A small image classifier, trained from scratch.
Training: soap at rate 0.0014, 8600 steps, batches of 128.
Rows from block 2 of a small image classifier, named by matrix and row number. Rows with one number belong to one channel. Each number is 200 + 20 x the weight over its row's rms, rounded and kept within 0 to 999. All counts start at 0.
Before each channel's rows are labels from the 100 images, of 14976, where the channel reaches its highest value: "peak on" is the class under the peak. Only what is clearly more common there than usual is listed. The data: dashed paths with two dots that lie on the same path or on different ones. In brackets: how many of the 100.
# convs0: first 3x3 conv (model.blocks.2.convs.0.weight, 96x96x3x3, each kernel summed), inputs 0-95
# convs1: second 3x3 conv (model.blocks.2.convs.1.weight, 96x96x3x3, transposed, each kernel summed), outputs 0-95

peak on: dot (29)
convs0.79,212,174,171,206,192,208,222,204,219,186,218,193,167,188,197,232,165,213,199,235,193,221,185,211,185,197,199,204,222,229,183,159,199,193,180,169,186,205,177,221,193,204,236,200,201,169,191,217,197,222,239,200,200,151,231,209,190,176,168,205,196,182,194,245,184,239,187,200,212,188,177,173,212,189,172,207,225,223,212,163,208,220,193,199,197,194,218,234,208,180,189,222,178,190,204,198
convs1.79,162,206,219,224,223,250,229,221,204,218,159,210,180,212,209,200,195,211,196,189,203,194,195,199,197,175,200,196,209,210,184,205,157,182,204,188,188,209,214,162,219,179,211,208,182,144,201,194,192,190,229,206,193,224,189,184,187,200,189,186,197,204,220,251,200,211,176,224,192,198,218,215,204,229,183,214,162,193,189,163,197,194,207,241,207,169,222,259,203,194,196,201,203,195,182,200

peak on: dot (31)
convs0.41,194,205,216,215,210,175,185,210,222,198,188,214,166,194,205,200,229,233,206,189,188,215,194,205,198,250,196,222,195,204,249,139,207,197,200,221,188,180,192,198,188,208,204,199,233,189,191,214,204,188,118,230,196,172,213,223,199,229,197,204,207,183,202,217,221,227,211,193,198,199,179,227,181,180,205,203,188,185,218,213,198,215,186,226,176,213,222,173,207,173,206,233,215,194,216,194
convs1.41,226,180,188,201,199,191,161,183,186,182,238,186,181,182,193,200,161,196,187,185,200,208,194,195,193,204,180,223,212,221,223,181,165,201,207,212,207,170,216,227,207,238,188,195,181,224,179,209,192,186,283,184,188,247,182,209,177,185,193,193,207,206,202,224,199,189,210,200,160,194,207,182,202,198,184,218,149,190,201,178,205,179,210,185,220,215,189,212,215,184,212,195,214,195,178,228

peak on: dot (74)
convs0.85,223,178,201,207,180,222,198,209,224,187,194,201,172,221,182,163,178,202,208,198,214,182,207,185,195,209,194,209,198,190,188,224,226,216,208,192,192,181,196,171,234,210,197,202,202,235,212,196,193,211,133,207,213,194,205,222,176,231,217,185,204,197,202,162,203,218,202,198,226,178,175,225,183,212,171,208,230,153,171,170,211,197,164,205,187,207,165,190,251,229,211,200,192,219,183,194
convs1.85,204,183,222,192,214,182,212,220,220,213,193,205,198,217,174,192,221,195,204,195,192,190,192,199,183,247,171,209,206,217,199,132,195,192,189,216,222,216,190,209,170,169,155,197,207,231,201,175,190,207,249,198,211,223,229,198,216,200,205,211,228,205,193,179,192,199,208,212,189,204,211,124,203,184,231,221,174,216,190,206,203,193,215,159,222,197,205,200,196,200,206,211,198,187,208,166

peak on: long path (25)
convs0.55,173,225,186,203,206,203,168,212,200,192,202,192,185,173,207,220,199,211,218,203,212,203,227,217,194,242,161,223,195,206,154,203,245,190,206,200,153,195,235,179,174,190,213,195,191,209,172,217,198,196,162,200,202,195,192,214,188,195,202,215,181,210,197,208,196,228,175,198,182,212,197,147,210,178,163,225,178,210,207,174,185,180,195,186,197,189,238,253,176,198,189,211,195,172,195,210
convs1.55,213,229,217,213,222,182,221,171,219,201,228,201,203,161,203,197,212,194,198,205,197,203,207,199,175,224,208,190,203,214,207,198,231,210,211,187,194,174,226,220,198,216,205,189,200,233,189,162,189,188,159,192,192,181,207,189,187,191,181,183,205,192,196,172,205,206,233,213,241,190,208,145,218,175,227,195,241,214,205,197,204,192,213,163,157,196,184,267,212,191,198,203,228,192,186,220

peak on: long path (28)
convs0.18,176,225,163,216,208,208,218,200,199,207,197,198,234,177,219,155,206,216,161,216,215,236,205,195,182,176,214,185,208,208,184,195,176,184,186,218,186,215,159,213,184,191,263,228,218,217,221,188,245,191,211,173,175,223,197,203,181,219,203,191,229,192,172,220,212,205,193,183,200,201,195,153,202,206,209,201,219,203,198,179,185,171,191,192,216,215,239,189,220,202,210,194,209,182,213,171
convs1.18,204,244,181,187,193,185,245,160,212,177,223,192,186,139,197,185,232,191,194,186,190,192,193,190,208,209,133,204,216,191,208,174,217,201,202,190,188,193,241,193,196,222,214,203,203,172,192,157,199,209,222,205,214,185,191,212,175,207,211,212,207,207,195,186,201,199,199,201,136,215,204,154,188,189,203,192,160,202,198,233,211,184,202,203,204,209,184,186,197,185,181,203,210,194,192,207

peak on: long path (33)
convs0.75,200,212,188,197,217,209,176,214,206,228,208,233,222,197,210,203,198,220,198,227,175,184,216,187,201,164,169,194,209,211,230,195,198,221,193,187,227,215,196,239,179,210,217,187,207,219,203,186,219,193,186,202,196,226,163,183,192,181,210,192,213,207,175,222,209,184,211,206,163,207,173,211,170,186,171,175,233,184,187,170,196,234,225,164,248,206,209,210,197,252,211,164,213,192,177,229
convs1.75,185,194,212,208,189,202,183,188,230,220,174,244,178,221,191,202,199,205,192,214,206,200,207,187,185,161,188,179,201,177,167,180,219,170,184,213,220,226,157,179,209,167,241,199,194,130,203,167,215,197,209,202,213,188,234,199,252,203,214,210,197,212,207,226,196,199,179,199,191,200,194,173,220,243,193,193,215,200,194,224,195,213,197,225,217,215,205,202,190,206,180,200,182,205,211,168

peak on: long path (31)
convs0.43,199,242,188,199,214,184,169,207,176,195,216,196,245,187,195,223,198,210,194,200,174,156,179,195,183,177,180,210,202,224,188,208,229,186,209,168,228,190,190,195,179,200,181,203,198,208,200,168,212,197,193,201,201,190,217,193,201,179,199,193,183,190,179,201,183,203,205,197,156,218,163,223,199,192,156,201,136,181,198,158,184,210,186,208,172,199,238,234,188,221,194,178,182,170,201,198
convs1.43,216,179,206,205,210,200,210,211,221,235,169,172,227,198,192,195,218,197,193,198,187,181,193,200,175,185,215,183,186,188,190,194,224,199,192,206,222,187,199,183,184,174,182,197,188,167,189,193,217,210,215,204,211,179,192,216,153,209,207,212,199,196,210,222,207,201,208,194,208,217,188,169,200,205,198,200,71,192,184,169,202,177,198,192,210,184,185,207,191,187,186,196,187,200,195,189

peak on: dot (29)
convs0.30,158,189,200,234,233,190,182,211,210,216,175,195,195,202,161,166,211,205,210,149,171,212,203,227,199,180,189,196,223,215,210,206,198,254,231,199,223,211,190,200,166,195,209,200,197,199,177,192,167,211,190,204,224,214,206,191,190,197,246,206,179,202,204,195,173,224,169,236,204,214,188,220,224,205,207,223,214,222,186,219,211,189,228,195,200,182,199,216,194,216,215,197,225,204,147,187
convs1.30,214,201,201,173,178,192,171,163,211,188,251,204,214,191,176,163,200,207,193,204,177,189,211,178,169,217,156,227,214,194,197,181,186,213,202,198,190,179,169,223,167,212,206,193,165,200,207,187,205,209,206,204,193,229,186,206,198,217,214,199,164,191,241,207,221,196,214,178,212,212,171,190,201,211,215,201,185,208,189,199,217,218,216,233,158,134,221,201,208,172,199,183,180,203,183,202

peak on: dot (47); short path (26)
convs0.73,196,197,196,196,160,192,192,214,214,202,200,221,184,236,200,203,222,184,190,186,200,190,225,199,217,213,181,184,177,227,200,233,250,216,209,222,184,177,201,197,203,206,191,221,181,235,202,198,201,218,178,184,197,182,182,190,229,233,218,191,187,203,185,187,235,186,200,212,194,210,173,260,211,200,258,229,165,208,189,203,225,206,178,208,183,217,172,167,206,160,198,212,223,204,199,197
convs1.73,182,176,198,219,166,202,216,177,229,205,131,210,196,202,230,215,221,222,200,209,211,194,199,200,191,184,194,187,222,203,210,188,220,211,180,236,206,197,202,200,207,206,193,177,197,181,210,201,185,198,183,203,192,201,205,176,252,182,182,187,216,208,186,209,196,212,173,202,228,205,211,164,189,178,174,186,234,174,179,191,137,176,181,219,210,251,182,191,208,218,188,197,196,223,223,184

peak on: dot (39)
convs0.44,170,213,197,213,202,213,184,185,209,179,214,193,182,200,218,204,178,187,206,200,204,178,222,232,208,186,185,201,211,200,196,182,219,190,177,240,141,205,213,211,200,233,189,213,209,199,250,191,189,219,179,214,193,169,189,207,194,196,182,199,188,206,203,201,195,201,170,211,247,192,202,252,202,208,200,229,175,178,172,227,220,225,194,199,184,206,190,173,241,205,199,243,157,219,219,215
convs1.44,206,173,178,197,162,205,208,213,194,173,184,204,170,180,193,194,182,197,191,193,195,220,200,196,177,162,155,194,194,192,180,189,248,203,173,257,175,214,175,214,208,185,234,194,195,175,214,200,207,202,224,206,194,207,213,204,204,205,200,200,191,210,186,218,188,189,202,185,234,193,196,117,188,215,203,192,175,198,213,161,214,200,179,163,233,226,200,184,201,197,190,201,206,197,194,211

peak on: dot (72)
convs0.67,194,215,204,194,194,203,183,181,192,196,207,204,137,218,221,204,195,208,187,223,183,226,206,204,173,145,179,212,185,238,218,192,230,198,201,203,162,194,185,212,199,219,186,181,180,231,169,186,215,200,189,225,176,201,169,213,168,200,221,197,187,194,200,231,185,199,131,209,220,201,177,191,192,219,174,194,229,218,188,201,185,198,205,233,200,202,192,197,177,221,203,198,224,184,208,170
convs1.67,205,191,209,187,202,182,207,210,222,187,173,241,174,233,201,208,254,203,189,207,190,174,213,189,182,180,237,201,192,196,217,147,211,189,217,212,207,201,246,217,194,185,193,205,214,178,200,183,214,206,210,195,207,194,237,189,162,192,198,203,189,200,177,215,197,206,203,200,242,198,148,271,192,206,182,209,213,211,201,197,190,185,206,213,194,194,239,162,181,196,192,203,194,192,195,198

peak on: dot (45)
convs0.82,212,95,195,203,218,182,174,187,189,200,193,188,222,186,180,206,216,177,212,196,191,195,202,205,199,225,209,200,212,197,178,234,199,195,201,171,217,209,170,201,189,178,196,176,192,190,199,183,172,189,203,177,207,207,220,189,215,203,196,215,169,211,196,225,207,190,211,192,200,220,238,177,249,218,197,204,212,218,208,147,200,208,186,167,190,209,230,193,215,209,201,205,173,197,185,198
convs1.82,214,109,189,170,193,172,194,192,217,170,208,191,169,189,204,189,182,198,198,183,205,213,198,195,236,200,210,213,210,210,205,215,192,207,205,181,239,203,192,195,191,210,207,205,190,179,184,215,196,201,181,198,192,250,179,193,166,198,196,198,199,201,200,206,194,199,205,206,214,198,220,212,196,197,190,192,208,196,193,90,200,190,196,215,188,190,221,205,200,205,202,198,209,187,194,203

peak on: long path (34)
convs0.57,215,260,225,197,189,214,174,224,191,200,200,170,219,153,200,218,213,201,240,194,216,213,188,188,217,204,244,193,215,201,172,243,189,226,196,164,204,187,172,190,196,203,205,161,205,207,187,224,173,241,188,187,197,192,196,196,183,202,207,229,199,159,195,198,191,206,224,224,178,197,189,181,209,212,189,191,179,201,244,178,193,185,205,202,203,241,202,203,178,201,204,187,198,198,165,209
convs1.57,196,263,220,216,227,231,185,177,169,191,166,169,205,161,187,190,221,196,184,190,203,196,194,194,204,191,157,198,209,169,220,244,200,195,206,232,163,206,215,193,202,176,191,198,224,220,196,202,216,213,194,206,217,168,177,193,180,204,219,211,219,189,195,165,196,204,209,220,208,189,193,256,202,170,192,190,192,222,218,205,196,222,203,202,172,198,203,180,177,217,192,197,172,200,217,166

peak on: short path (28)
convs0.46,198,209,192,190,198,207,236,238,186,206,199,183,205,229,204,201,182,203,204,187,166,145,171,198,207,165,189,212,204,188,199,222,201,196,205,185,237,211,197,184,190,282,207,186,187,189,210,220,180,206,209,220,186,196,181,191,164,242,228,239,214,191,187,198,179,238,208,239,208,219,184,197,194,185,197,207,178,217,213,220,217,217,210,208,193,204,198,170,228,186,210,197,194,191,202,187
convs1.46,192,198,228,211,214,199,181,157,212,203,218,191,232,192,221,199,173,202,209,197,214,211,202,198,203,198,173,205,207,210,192,230,153,214,201,130,264,197,241,179,208,198,197,192,184,227,199,198,197,195,203,191,193,166,160,202,189,197,195,193,200,198,179,150,197,197,206,211,210,201,218,243,203,212,208,206,224,209,195,180,185,230,205,236,234,182,168,189,207,199,207,195,205,202,202,212